{
  "input": "log_mel",
  "tokenizer": "char",
  "encoder_drop_path": 0.05,
  "text_encoder_width": 128,
  "text_encoder_layers": 8,
  "text_encoder_activation": "silu",
  "text_encoder_head_dim": 48,
  "residual_init": "none",
  "decay_fraction": 0.3
}
Rows from block 4 of the text encoder, named by matrix and row number. Rows with one number belong to one neuron. Each number is 500 + 25 x the weight over its row's rms, rounded and kept within 0 to 999. All counts start at 0. Numbers have three digits each. After the name is the row's rms in percent of the matrix's.
# fc1: MLP up (text_encoder.blocks.4.mlp.fc1.weight, 512x128), inputs 0-42
# fc2: MLP down (text_encoder.blocks.4.mlp.fc2.weight, 128x512, transposed), outputs 0-42
fc1.366 280:488482511449510484452539503518528522498497486457484501504503518531490497541524475492494474480511541478492541510456538474500534521
fc2.366 376:497479484499513499551463524527509474531501525520525511471453492467516554480458519460455499527472463536498502461499478518479480463
fc1.367 080:500497482507522513548466489494509473508485475506488502471487499446546519487443518510469499510466481493463477462494494528500459496
fc2.367 061:514536486494535502442555575485502492494511488459529469516503532520488485559502498524517523475506480471446517521512544494488515515
fc1.368 062:476449474499488473534461511517513497511494469517471502475486507497537520486486474474468513530450473512512530467514528485445502482
fc2.368 062:482544512499509507453526477498489546481517481448511472483523548495502498558509519510503537507550555471441502488498467486537536518
fc1.369 068:491497510485462504482498524463526499539549425476497514483474535466531536517467513496480527518484478512504489479492507487522479495
fc2.369 065:536492474496527513513508535490481523514511510494536501499479458567481529521493534473495533498494505479505449509475473491526482479
fc1.370 170:492529520515481498489543523503509518473497495474489495513524493548441460512555465530564507482518516504503499566506506493533503506
fc2.370 125:513518483499513520524489471508501487502497495520492477482482486603533561500486535484480495488472498496502506539492482498499494514
fc1.371 101:525477473502476487493490497488483517553486558486512536486455499486523532503476519480461501502498503524494536468480473534489473476
fc2.371 090:498466468518537498483513506538490492513526500475520520507491485524483524514520493452500520492552539551481522491453473517507501444
fc1.372 056:525450492501518499541452494518500468526474490565488461496470445459513522459473505480462482505459479515498453466515499503474508485
fc2.372 071:509523488497519515476517473531495557502539483463504500483489543527511533566504514483480510507544552517472525475488452505526529478
fc1.373 133:490493496497483514478482482506524525519549464481478504491467541483560549532467528489450510530502488501500527455488519467489515511
fc2.373 186:498470454492530499503489537523481481519541513473522520484497504527519527511493517443481518506527518557463511484462467509496492449
fc1.374 057:485488482505530515529474502499518481495480496512487518464492527459555519492443519504464507507453484499450518463492497535489463498
fc2.374 045:527478486459507454459523516501494496506478528482545469536508485505493476523532484529506532468502484469509474502519577504508520534
fc1.375 030:491493460508516505547480479497506492490474495530462498455494512469533508481476519501467500502425496498438477479499499505486480502
fc2.375 026:477485485493515494457534525490486465491509506458491513535526555463455454500536490505517476499540528502453477497491539515488511489
fc1.376 103:486543503494457498457503516446478492515514458462494517510499491472490508521496498503506512526544529494538481508505522505529515485
fc2.376 098:505490497513513520473530499496516505510529456477491522516454491543476521542550488483487522473494513503510523507477476496521469492
fc1.377 122:524546525535503506525505488501467519499493518496501526528504452541448482494548481490543503487530523521514455541509483520516494481
fc2.377 121:504504483493511524509505490513514477494514486507496466481487493615523556516485524488494506482479514489496515533485473490516500508
fc1.378 033:497482469515507478526457507528506470501478509524487516480496515475544493491479485474461454510467488523508532467520520493418523481
fc2.378 039:493477500462507501454547524521510511494556485440521506491486557520504500574519491502494534499523541502467519490488496507521536490
fc1.379 054:514508476505487504503465490485510509516508456508471529463501544466560511504471538493451499517515485496500496460488492460480525494
fc2.379 060:531435512497493510488530473546486475514497525495503521496486474530511513490483465477470484499529543523513534474490491526490479482
fc1.380 114:532450467515488466513480508483486514544491529491499524506472509512517500485507511474489475508493482532518499496509502524442495472
fc2.380 134:489535467504527512492505480534485540506523465478501500468492520518514545545498506471477500490531530496482558484458475484511533475
fc1.381 112:511509475489502506482476496480523498524511450479483498499488524461563528506453533513458523518510497483492487460479532473477507513
fc2.381 095:524454460496549492491511500527490504507553497463510525509495491532490508498495506444508503498556526549484482501459468519506497441
fc1.382 072:497446492479481475500463477484494512550471471553463507502489518493523534489485535484471529517490485533510501474554501514447516498
fc2.382 096:505525461472497482499511530528501534500530489461523507470514513524525521554498531475489519513549526515500513485476486472509542485
fc1.383 067:498465510480462491493482508462494492543493457502462498509462493497494532498500513471488514524505520530530457492512513518493504477
fc2.383 074:529542508512513507474538527508482530498522505467530516504501501553478512553532505499516489486561559501468490509462449496513511498
fc1.384 112:518523511509484522506494467488481521525530474497495523494450481497508547519502498466473465505510523508500506486468485482523494485
fc2.384 125:514474484501510487509510505545527503527527513468523493480453500535506562520497501457458527495534516549503528478479468505506502454
fc1.385 048:479509498504492512471482500518508501523536446494492519476494547464541558524472504465454506537508506511511513456483527470468517456
fc2.385 063:498462496509506512493523482536509533512548467466506498476454509532497537524510493477487533500528538539481527484471455516529513442
fc1.386 143:509522525522474483513535503501492531495485512484489507521502468554430475498560463509544503482516517523520484550511497502537493491
fc2.386 114:508511483497513519520493480515511482499509489518495472473482492598534565508478529483480498489475506496499511529485476491506501508
fc1.387 036:491487475499532513531465486550498487509510477507503518468476505447533517462454489475468487511461478511439501459504491497483480474
fc2.387 020:495460549499497531461570517514498470477522458514511476496474523494497477541489470515538476472485516493454566491479531507536516502
fc1.388 092:527487486500489512464519501439507519518492479484439547512486543515483493513515504537511523506495511496451491519471554513482504484
fc2.388 107:507483462497539499523487537524528503518524484480512488460466521554519560538506527474471513483460488520496527508463472485494493487
fc1.389 069:499500471496478495513480513477509519517505466476479529462468519463549525513451522500456512517474496505472525456480508513497468489
fc2.389 035:527466457494523474463569514505496497502509526469510510547501480548442477539534492479525527472548519530461501498475502509506501466
fc1.390 032:492475474500505494514487510475509483489472475494491510460515504467525503476463528523470492495453476485452498468507502531514479518
fc2.390 031:482475493450497488440520522500498482498523473483483515505538559478496454575524485507493494494542537505472478490506537484497529526
fc1.391 120:473493489475498521473490487496522479506535418486461487471501555479549528552472532503485532524501504490511505481474519447481519508
fc2.391 125:498487475485535485485497581490502495523504490478527489464498507534528551521466530465466547519489472510495510483477519486505516487
fc1.392 111:543522517523481513504514492476461521499498521482491522547500446535442483492540480498547512486529523518512441537504480525541482486
fc2.392 100:502513486496513521514495486513509473496516487513498472480491492603534555518483526489491499493482512494499506537488472491507501509
fc1.393 097:514495484501496510476471514500527495527531487501518516501484526464558537524464524486448509520506475498508520453497519446456531518
fc2.393 136:508472455492536492500491526520494501526531510461527521484479500527508542510491513450468536517519519542472514476463479512506486447
fc1.394 127:521493500508503520480489515501531525542529483484504509499448528484539551532476523489447506517495486499475512456473515480491501513
fc2.394 118:509475443511539496510487540513488483520513524468546507492484490536507543498492496444479525489521507558461511489474471522496479444
fc1.395 031:485497468505491500559471491492508493499491493520485501467470492464537525490464526495454496500466487486479513462494488525522451505
fc2.395 037:513477494488499482430554534488494521500533504448506517547525513485446437553548472491514506478546534516492485491495524499511506483
fc1.396 067:487489479508505495529446495487520472513506480515490512474493499436542506472452518495476491523438461505511488468511509506476475494
fc2.396 072:494503503494535503495494556503492508515514502500552519494486497421474488527468490507465523520511479481505465445505500493496479478
fc1.397 122:486511494507506493464468501496545464500520455534493464469528534466540510505475558508490480508507473481542492488536528448450537524
fc2.397 110:495499489489537481512481543493530492519475469493493482475505522559507562517483533477457532517457460496496519496497538474494518516
fc1.398 115:502488486479503513479481497513512489529540479499516514500487526468556539525466516477449512532517488501520521452497509452473533507
fc2.398 171:504465455485535486498490529525494498523536510465521522485491503523513538511491517443467530521527519543475510476473482509503491451
fc1.399 068:502462464486491487508455433501464537531468494533426508486498514491542533500486535490474499528471508530509496478540484527455538475
fc2.399 064:476508465477493486528492542532527494488536474484522484459535530546524525554512538469509513484516495505493508507483476468500512507
fc1.400 037:500507488523511505525487490470481486484510473507485514485497467469504510476484525508500499496474494476443517485492485508547475495
fc2.400 023:514459483498496494523524486517522453487493497541493472502470477596511514513488507507511526464488512494529499499470524501492513515
fc1.401 109:463515512479503481466528505520535513513479494468479504500484546519480506528520463494497492497509534492471569504482549484490514511
fc2.401 152:526505483519491510537457500509505503537482528518495534487457497508533544488484519481452507508453463544513486478492476513468478481
fc1.402 074:547446458515502486527474493485505518529479504527476510472488508482528498473486528495469490499454471516501505481494495508457500480
fc2.402 076:471540454485553477526475485557500523499508477491513490468505541526540539548471507481473470520498505484478561470498500475478550495
fc1.403 064:478496507479471485490509506499544493516506503482504494476502529474529517504480520515495504505459475515458471485507520487525488499
fc2.403 073:499484485518517524546476537513481513505499537513531497473481463529493522486487489463512536491468484512497475486487430531520466476
fc1.404 109:514507469507536494561474491498508471492466480513505483467515496467524494473466538522495482494462479487462460488508496531478482499
fc2.404 087:474496486533532515451550535493516521476514475451485521501461535496505498542513465507558559471488499482456510505473540501505496477
fc1.405 126:542521519530489502518509477480474527497483529500494500548501452536433483481550484506540505474521509512516432538511499512538483501
fc2.405 093:503513489495511519517494488517509474498521486513500474475489493601541556517478524485483497496488511501499508528484466492508503506
fc1.406 068:490516468493486512473484533482505497508522464464477527472480521438547525533440528495463511519488506499470493465476520495492493480
fc2.406 056:490464497481513493450535506518510495501548478467483522516499525507465492565533481477519501481564545528490496500473513500512515463
fc1.407 070:554493504524497479539480485473477475525479547534531491530490436473479516453485515481484501497499482521533437474524464530518470479
fc2.407 065:490511466495515508508494483531501482491510484514485492467501507592540545540496526488496514490491527496503516522485478479488520503
fc1.408 055:499509493531480510501468491481514527530513443522447553479491500482510515506486527481463515499510484508547490476475489449500510477
fc2.408 058:513457503496495512491525459546487506510522510469507516466473515532527520509482475475466482507523543541492536472485467524500483467
fc1.409 023:496493494488496496482486480490528500519511467494494516469463527472557551505468496461412476510483498502495503430495526496490509467
fc2.409 029:458478504494517497437524506504514499503550459485476520523526546490458471552539476483518517478551553520484510504476523471492519485
fc1.410 119:475508478506521509475474487506526470491490491509486468457545551461560495522464568510485481485491484479524499482525521465452524527
fc2.410 107:502508475495537472502464540487488512525474476498515499463514490523544540495459539479441528539479458474510505485508522475507528509
fc1.411 143:515530531516477488522525505510481522497494510498503515520505453547432478503554476499554500487522519529514467552510482509533497484
fc2.411 121:507508486498514521518498485513512483498513490512500467476482490604529564508481527484483501484477508491497511530486473492515499509
fc1.412 117:519513476505505484532451466496526490506482477537474522468517489474541512469472568507464476514446474487506463467530497489482512507
fc2.412 099:527491478485464497500518502468503542481528485490447482501491486556460500482510529492523554468525538513513475523478452507521488474
fc1.413 098:526474485494485527461522503454519538518517480474445551518487528519483503524516492496494516506497516500480532504475526500471511488
fc2.413 105:492529482518555511496506549516524483512488482487526477495487511542495545553522497484478520477479490487492551519480507485495501508
fc1.414 054:488489457498552496519450498498476442484488505532468509455505504448515518467459519484471490509479503503464464465519493530465511467
fc2.414 041:504464518470519485462508514554520492513507460505487472512503557485555513559502512515487467536503482496529469480522558484483538537
fc1.415 056:542475475481465483493478516474492525551496496522515542466495485457531520487460530488461512523505494500553457466482481496473530492
fc2.415 060:522466498508511523498505460555496531498534472487485529485491519520550513515499514476490484494506532525504516482464478508495490464
fc1.416 059:511461502497473477516464504496492479559506467529506512490470491468527540491477520467453512526486475529502479459512482488480498488
fc2.416 065:500503485522507502505497489538506531510539489457507514457469527532520538543499503473478518493526546537477534476470444505513513467
fc1.417 092:485477496487491466532473500522523482505466540530512483482515509487525501479486516509495492499463469518488479487522503496463507509
fc2.417 082:498489502507503535535507515496500507496514533500509488493484454554484512495508481473525537465471510500486485512484448512537453492
fc1.418 107:481469452470556493531471485524504465489491452502481500476508507489539503469481538497489506526485497485493476492507532485454518488
fc2.418 111:455519536491509509497488548516545457490510445525489486505525503487485507531508490488521484503478464495502503521507544444494494534
fc1.419 050:482490468504528515502491518498529469481475492506497478461509531466539499487465514510458496493455480476448493464505518511512474513
fc2.419 044:464492519472507499441526515497508476500520471452512499505517553457490481572524496501476491507543534488481477485497556473517526516
fc1.420 085:494500488519489524528480529469493490520516479506481543474468492472524523492481507496479532521459475522431510478486478523514440482
fc2.420 064:515471511504486510519537491510525478502492509489510474504453469585478517500521482517488507457481511503508518505468487515533489508
fc1.421 097:514498506491469515508506502479507511521533454496483513481449486477486531520472497483455513511499516513501517467479474497554462473
fc2.421 082:518493461502522524492525481524498512499527494458505493489493504571530534544515510471494509478535548526476514508472465497505504463
fc1.422 058:484479489526558509533439468539526460488472481549491496478499514440526508481472487481458465508449482486499500460516532500430494493
fc2.422 052:497508509454538507466541519516498485485519464458524470530482548519475498550519507517502498517541531459447473489518520497524538529
fc1.423 057:495501456527534500516495481497515471477469523515491480457526508457545487474463533516469481482458483474445491469507504529502476503
fc2.423 033:468464481483478498459511468501509521497528442462431512508505560450491478550525484490489510481507532521486521472492551476494513494
fc1.424 176:508482469500497515492485520512495469518541505485491544462481519480536534515473533471460485545500494534504504466477476513497490471
fc2.424 196:503459468473512499520501502539519497516540499487509489479458495528539552502480510446471535512510484538477527480475480508498495445
fc1.425 059:506489463521524498516505473504516498477473498529488471454522518464532500473476542505449477487452495476470490465502497508502514514
fc2.425 049:453486466497485470530475442520493519492506464507457492475534527464494482471514502486501473488507495518517499469484528484486519499
fc1.426 082:488483478499537501522467488482535477503480446521475503483487514470549512473470506515475502516453456491457501474528535521485474491
fc2.426 075:444518484490539509451525582488493480488529475482514525507504533443453484535500464510529489526511492474459500509502525490499493475
fc1.427 096:526538522521486520492520511476479516496524504467498533538505462534455485521535483506555514497547526509501427543498492511531490486
fc2.427 111:506509485493515522512497487512509475498514484507498472480489497601535556520485529490490499493475506489496505536487480488507501516
fc1.428 065:495518494558546524536459505474499506509497496504508544473508505478527496494497492520496494500470479468464485501485502505465465497
fc2.428 051:455452502501517473545488442525534466505480450528461471503456479572507519462495465519472478487453483501557533510502525492489515510
fc1.429 119:511544526506476504521509517509468519501519506489513534511494462535460496518532504476537520498541530521535483532499462528521495478
fc2.429 115:509508487494517523506517487505513477493506487503497461482482494621520549510492523495497497477474512478491509538482485492519500513
fc1.430 119:529439459489494518466507509474498517540500512500465535493460524479498528504482491475458525523478500541458521473478493521475494475
fc2.430 128:486507466504555525499499532532503493501496472484532474499477529525513563545493508452455495482517533497445549488496477501501521487
fc1.431 128:509524526527492482536508494515482517489474533510508503517514450542440473481548475503546488478507501529510468546522484514516490490
fc2.431 112:507506487496513522517499484515512481498517490513498470478482487602528561508480525481486503485483512496497512528483471492517498504
fc1.432 111:516473491497479516524492488471506514517509497511479504479451478488477529494479489484449506498483500502510519465471472517546443481
fc2.432 105:502489453512540513504498481560494530497525483437507490487485521519545531539500506446487508484524514537469537499468499489491524466
fc1.433 158:519546527524481508521514504503464522492509521491506529519504456538445482507544487494553509489537530529509461546502467523529493478
fc2.433 136:506509485495516524511502484509510480495510489508498464483483494613524563512487527487491504483478511484496511538486476492514499512
fc1.434 057:503467476510505492555464511510519480507473496526479516453483519459549509472465508496461494512426469510449519465513510508463481487
fc2.434 050:493489503491508504448538535475494495493495498491525492548510504469437443506541474517531520468521499486482479519504559500506491514
fc1.435 038:478499466516503498514478513470524467481496466515481523458522525453524488482458532526469519496470477470513491466481516487511499515
fc2.435 032:488437531477475499452526546513497460505527448479511526486531547478507463544499471518487470506508507513482511477487530511497494492
fc1.436 058:472481452495527517496486478484534477484489481495449486460515539463563515497460525505461507505457493488474522473501540506469503499
fc2.436 054:491472487478506492453526511525509498494550453463477521511511539516484484578524498480513497479566542526486502502469519471492537497
fc1.437 052:501494474500511506554478513503513494505489482515502511461482514481544519493463517501460503509443485491418525461492495520503468496
fc2.437 034:529492492493497462435554556472493505503482534458542488548519486479442466522542473517513514480527491484494473501504548502508514512
fc1.438 083:519478491496484513483508506478504519543514512483485531491437531498517533519485511472457494507478495528465522469470499510492467471
fc2.438 075:519454474507538508496518517511489510508534524474546506502472474538484530512524499468492521467532537529477508496451434525516479455
fc1.439 064:488501459505525523522472502501518481484492490530474499448527527457557490484463524522473501503454484484449519473502502502486501504
fc2.439 048:472503505483488503503466532510496482509523468515489526481503530425525512507460503489465494543495474524497479463529493494474511463
fc1.440 123:475517482501505504470482484500531482487515463532479454465540537467549499510480556510495491490504485474530497493532529447453544537
fc2.440 120:494494470490551477494478527496500518519473471495510489464501509534538545495464519478441532526460449472495531493514528479493525507
fc1.441 148:523535521530482510524509486495465530499496521498496516533499459535434483492548475495546508484526521531514452543509477519532485482
fc2.441 124:504513487496516525512500487512507477496517489508499471482486493609527559515488525485489500487484514491495509538483474494512500509
fc1.442 083:523479470513495506486498505476500518534507517492483539490446527499516522510486533483467490499464482521477520479484495516473466484
fc2.442 058:513467452508533505508515521515488485508516529481546504499468477537481531511523495467495504468527529528466528496451440523504478447
fc1.443 054:480459511476507478476478485524543495536479487521484490500492490469529535511479527481462502519482487491545489466518545475492511497
fc2.443 068:473491488498515505498514538533495511496559480466516518461499535530522538551510499456491531518528529530477521472478450502508509464
fc1.444 109:539535517525478516496518499467468512494506514477500514549504448522442484498533489508545514484546526509512428534502483520552482491
fc2.444 109:505511488496513520513494484513510476498516486514496474479490494595534559520485531488488504496481511495501502531486475490505500509
fc1.445 138:526462486471474504457529510450498551497492513462444520512493535543483486522530500509521524487507518502453518525471517524505498499
fc2.445 140:488467454500546481539457508543516472513496498520511491454527504513534531484480522454478472504468478538496534498482471487480504483
fc1.446 067:484499513489467497471495509498523505549519463480485513494462543469529555526476511474459512534518517517504500460488543473472521463
fc2.446 073:524475476509496510476548516506502524517547498448511512487469494565489521530520483480487522479532550541491524489459453514526503466
fc1.447 160:488532535518482487498535521518511521484503499482504500506518493554446468516556468524559493483519506509517511561511507486514511504
fc2.447 142:512510478496516519522489474507504481502497494521492472479480486600530567498482537479478502485469498494499509535492483494503494512
fc1.448 099:508516488531541490546465472538497501491488516528523488477495477481520511472472538509469481492472469480487482475507487517497477500
fc2.448 080:509498506510477510430546496469511538494513477472471490544518507511434483532551474496537558464515522498510511522505533494531510501
fc1.449 085:452505517497522486471535545530553483508498484476505517478512580514498494543508458503505495525496501500455560510508531490480520495
fc2.449 098:528536465517500506557460492502491517513466535530500524505489455552535531492490535490485511493450459514502476514509475498477483502
fc1.450 082:489505498515505524484449477483552495506514450511477506498522551459557523519454548521472501505478470481540490469508527452443501529
fc2.450 086:526473473481541485503487566490489506531504515481552506476494505536532540512485532471458516538475462510476482477496509515520486496
fc1.451 052:483497481497527512511483516505533465489496491502519498458524524460548494485455513499465488506455476481439478462510504508496473499
fc2.451 042:480497523477488490452504522480503484511501485472514504506515541443528472536498491508454478543519512502502478478521527488507498496
fc1.452 071:501495481511512501568457493510514478513479496524496505480476504465556519482462513507474499507442472503450493466503503513480472501
fc2.452 050:471503485486536489460523581505505480494499488485526492497508524452459499550496492516524493504486456471455503513496556485471513508
fc1.453 183:487533522518479496490540527508512519472500488478491494507525500550449459517555466531561505481514516501507510566508505488527509509
fc2.453 137:513516481497516519523490473509504484503497494519492474481481488603530565502485536483479497487469497493501507537493486496500495514
fc1.454 063:490496463525525495528481484500504474483476522519492484451511509456552502474461531503465482486462481498437520462505490527511468496
fc2.454 034:478466494467477503464511466497503501496527458462465495522504565472479459550536485503491503479520533511480493487489547495505513517
fc1.455 082:510481486494474492489483516477502510541515467490483538487452505474538527502473504451443511534504507533505484457494507494480492458
fc2.455 070:518505492483524511464537482509489527498541496458518502497504517566495512552523512487500522500547579498454511494475447505535517473
fc1.456 042:515537493515512543495474480515513527504533486516505538485506515464553515509465529504458499500454484482523481462505488464474506515
fc2.456 049:523456470493513492546472505524487487508478521524520490471465460535554545480456508488460520510466480502501510466486473517498492496
fc1.457 171:489532521519485497491539524507510516473497495479493492510526496548449459513556465533563503483514514501503503566507506490525507510
fc2.457 131:513516481498514520524490472509502485503498496519493475482481487602532563501485535483480497488471498495501506538492483497500495514
fc1.458 079:488488474463502510476480489521499506495517476500475498476481539462581533520451526496462525523490503493495527461492509484454538487
fc2.458 082:558492501530471509519486482504490550518508525491520554492458469513488511472506491489469482501507492522514504483483459515495494472
fc1.459 058:497481470498505506536487502483509505507481477495489514457484510465551520494462522508457501512459484488439513461469503555510447495
fc2.459 052:526502488501510466430543540478502511498519510464518492531528498504460454546546471505537521462538517498477487518474529497502518503
fc1.460 057:484477471516540491541486458530495479483462514529489460471515491465528497461472512505481485493456491491512511474506492509484508491
fc2.460 050:495500503496509495443554498506514525496547471452476523512513487522458469541541470486513504477544546506492533507486514486519507472
fc1.461 163:484498499489484516476497494517515508530552484480491498493458514476550555527468503480442512537513498503517532451473515473514494494
fc2.461 208:497483467491532497507485513537486491517538499481511524484498506523525532515485526445486525514532516551471512482465475505494509455
fc1.462 085:519487476481480491508472491481466490547500477524500520518469448484527537504484517473446524541509495497549498458507488479510520483
fc2.462 097:495478484510498508493492483539492516517529504472500514463474528510501532528493500464480510495529550541483539483480460508495516461
fc1.463 025:497495483491491511462476490476510490508511473505480496509506519453534525513471532498450502509500500478521475453509537486496523512
fc2.463 028:501472486487500492433545572475477474501557516448523540529501513491455457524541472481505505507555540519482506496491491507509489476
fc1.464 083:526496488480466497487494506458479495535524514490500538509477453489516523504486527478465518518522510515515492475482487501524485491
fc2.464 097:504474492493503499504513519538505488511526523466532503463478509540503539533502505462480502485534538548487526489461447516507499468
fc1.465 088:508479493504479486520466485480481493556485467539484518509456473476524539501481518482454531523502482504537496462520507473496506493
fc2.465 095:506497492518499504492502483523503537516533490465503524455486516525506532545504503470480516495524555534486529487477438515514510466
fc1.466 094:500501470494482498476489515495520495504534462477480522467491550475557520527466536488450501516484499512483529464486512482479520496
fc2.466 089:510464479486519525456528493511510489508548486458477521532489496533476513541520490461496525490541524547470513495469476503514483448
fc1.467 090:494522520518471525510491466462499521523531482481454520492449527467512527528480507501488520500511514529474500481488500491531470486
fc2.467 117:499459475499521513497505498512494486510544505485526513494487476544510540500506497446492540486529536550492530492461441513514483441
fc1.468 145:513537534519487485516529511512495521492497509495506510513507472554437468507558472504557493482517519517511475558513490499530502494
fc2.468 125:510508484497514519520495486513514484500509490515501466473481491601532568507478531482480501487473502492499511525488474491511497510
fc1.469 100:517444473481489509472494496487472505536540489522483520496451490489532531499475527461463521535480491547470491471509461524482491460
fc2.469 135:495528502494507492474499511517487513504506521463516500495522511514518518534502516468488549513564541518494512493474477473515524487
fc1.470 090:483498521481528456452542520487540488525504477466501509511506544517482497525510466499490497521513507489502542505496545501499501502
fc2.470 115:529523491516492503551478511519524517514477513537502518485493467554535538506484510487486502491438449526512509502495489489477485496
fc1.471 114:497498472465521516479480468508491464518533466491463533505485537473543536557475528494474511554534500499525512473501518466452531501
fc2.471 148:510476453491527500503483549494472512533482515482525518475505497521549528511485531460462529532494484532471497475479491507508491480
fc1.472 044:505505497519501492546471511485552462507467500531511505465503506471520499483475511532478502508423484490428494472511506507492470517
fc2.472 055:454490489496543493468510567494506470496498479502500515490514537413449479527513488512522485513493479469477514506488557489480501496
fc1.473 119:517488500506486507467505536495527524552531501482517538509466525489519534534486493479450511519513492511482509462471519474480506492
fc2.473 125:511497463515568495491500534523508494516525504460562498492485507544499549519510502449476526495546529516462515495466470512505503458
fc1.474 107:498485490470534503479487487511512445526533463486504524500497521469542533535470513482473500543530497501537514470500522463451536497
fc2.474 147:506469466492541516495489529501484503530507503486525515472496503517536536511478530452461532531494494530473494470475495509516494469
fc1.475 031:486470486489495492485488479516525496509507478496473498442488531478561535507457497466427491513451505506462560432499500510479500478
fc2.475 046:466504480499514496457500476519491513501539472477469508485542532491514493555519499473500514497577571516496514492476492476500544483
fc1.476 054:490492465507504500544488517501519491495490477501486505453489531482551511498474517512471502507441481500442556473492499511508471503
fc2.476 042:498494494488500478457545563486493473501491522451540482549497514500477483548526479510511529481525491488462509509496562497499500528
fc1.477 172:489535524518488490493534524518514518470499494484499491503527501549452458512553474535563496480507505502505507566512504485510516511
fc2.477 134:512514480496516520523490472508502484502496496519493474482480487601531564499485536481479499486471497494499506538492484496501494514
fc1.478 094:498529484486492500477494516501475498518523467469498546500480497473528528521470520482458518530520521503501471469478505500505508471
fc2.478 077:524476496497511510449545492492515512504536477457479517545492494555447505547551480468510525475532534524507511513487501497521496473
fc1.479 091:538482508502493468543479491472501461530469538534536476533491440468487513451481511491474517501501478523550438468531489515519468500
fc2.479 063:505514477516519514506499483533497507496528474503495503464509509567532530545506519487503509492500528496499514509481458484499524491
fc1.480 044:484495481498509502551467483510515491502480475527487500465478521447550527491456518503446497506458486497459532448494495520502472508
fc2.480 044:499488489491513479421554561475494506499502517445533493538517510493436457541549463515526520472530512487486492507509544501509510503
fc1.481 031:493508498506501494498471514530524491512522477508506527471498565457539520516473494486437494514484485508507588459495514471464512491
fc2.481 031:504444493491504504470538528521502470512544495459520523500476514546491514535513483474488519505549546548475526480461466515500493440
fc1.482 112:467482502485541497510486499552489476470503509500511503500529507484507484482483470497511506515498485501436530496495496523512488490
fc2.482 124:544509478508512519523497477508436517489458570530494531526516468514509474468504531490523483485520514525470445500503462540490499492
fc1.483 033:486487474487492491488484493505519492490493468494469504446501565456555517507453521503445507510465495485489546453486512488497524517
fc2.483 035:476429511479498504434539525520509493494544485466502525521512525494450459556535450499510508480550548521473518490472522499502494477
fc1.484 063:498513484504479505506496514479502525518507481468492533470466511470542528521461510495452511517480504507457528462481502520516453486
fc2.484 035:532477466490513475463549498493493502501505540457521496542524470546451468523547487492517520469564534512483474506481507507519512481
fc1.485 104:530470477493509531447531519466523530508513492471452548522505533522481496527519500502496520505503516486474507509470531506476518498
fc2.485 106:486520461511544502520491535517524471513474482505502469478492513544501550524511511483476509481451481498492565521479507485486500506
fc1.486 071:489490484507542504531465491509538467497481462523484507479496511464557504477467494510480498513458471496438512474525529503493467498
fc2.486 063:432496491492533514459502544508506492499543448481481533505495571426486498553511483491497480543507495489492502498490556468480506485
fc1.487 059:493472489488456506497479491476502510552520454524467525506477497480536524504480518489456519531510485507535491468484501473519519503
fc2.487 093:515483489514528503490501487542485507523528493469509523477480510502526534522487511452466517510556540536498524467473460511502500448
fc1.488 111:463508493469468499453503536478506471510531436471474535484494531461514512537472512502490525527518528499480517489480510493500510483
fc2.488 101:520481516517524532478532515491521509510510488471534506527443496520458517525544475468478505484489491502500498480508496501516455497
fc1.489 105:526531518528484515494514501472472519497508510476494524547504453531447483503537481503554514491540521513507423544501496513538486488
fc2.489 105:505510487494512521515494488514510473498516485511498472480490496602538558519481528490489500497477509495498504533486474491507501511
fc1.490 115:512452473481484518475513513477507539548512504483480550476453532502513526523489513477471504507472498535468538482457485532492472480
fc2.490 088:487485469531568504500507546527509479517507499482567494495497500518505552518512493447486500481513498514470528514456487509498493466
fc1.491 103:504487482503497504489489505498477496543503522493506525501451490471527544502464497458447509532502498533454505449479493519493472453
fc2.491 105:508471482498515508480517519519504519510552496457525525500466503529502539544514495461484542493539534535482524484462457507510491451
fc1.492 051:466517502546506527504486507482535492517517480494514517466476559455543519505474492504487500504448466508453497486508507491491477499
fc2.492 068:520474466506541508533489499502487535509488503519518486486482452553508533503485525485498543500484505469522440497485473488519496487
fc1.493 043:504507485494517499461486483503503492512495518515526486490494513440533520487459522493412490503495487489507495432512501500478521510
fc2.493 055:492471487480505504445533506506513496515560475445496526516493528520477520550530489459480541499566537545490541486482499493508506450
fc1.494 097:488485468498530510521459476498523483493489418516465521472492518469556507486462513509488505518459470496459505487511544502459488491
fc2.494 073:452501497491523512443520555507511494493545465466498527522486559468470500570530465494526491510505501492488492517476550481499498488
fc1.495 105:525478475492482517467520494456503536515497489472427540497490532505497497518509492502498512513489515506438524503481526513469500477
fc2.495 117:496512480507556515500505544524529489513513482469534482489477514559503551554517498472480512484487488499489551519478499487493500493
fc1.496 084:512474479499476498480496501473492500557507531490495550487461511480524525501478519474457507507485495527502532468482483516495471471
fc2.496 074:510471453502524504491515497520487511508530508461527525493482495541494520524517503469490509483546547525472526491450446518514491449
fc1.497 074:452500469488513467501484514504473465487482551489496527491543508473515476480490472505516514518493484490464494506520507519484499475
fc2.497 061:499482446492526536523504474511454503491489560500507516525460454559515518476486494460518510487493510491484491505480468511489480476
fc1.498 085:450461498475467487530490503506515484502495486519501484457505527475522516504486494498503511503463482523482513494520483497490503498
fc2.498 107:512499490517518526524517507494488525497481526497521504516482441555471506491516469486520528477492508479496490518492474500533464497
fc1.499 133:491486468474497517495470477507496490503518453507461528467492524462553536493455534467439515521478508529490509444485484501490513482
fc2.499 122:502433484483498508489513514501497481515533538479521525521457498483474503505513497450487540489545516541491471466465474514512472445
fc1.500 084:497533511499483522456507505478525507514530437463486526508491545484514504542505493511485515523530526480492492504487543469483510508
fc2.500 099:517491487503540523500507496505501499522509482480500506504474487588495561532514503479471528490479493505505526516486488504505478492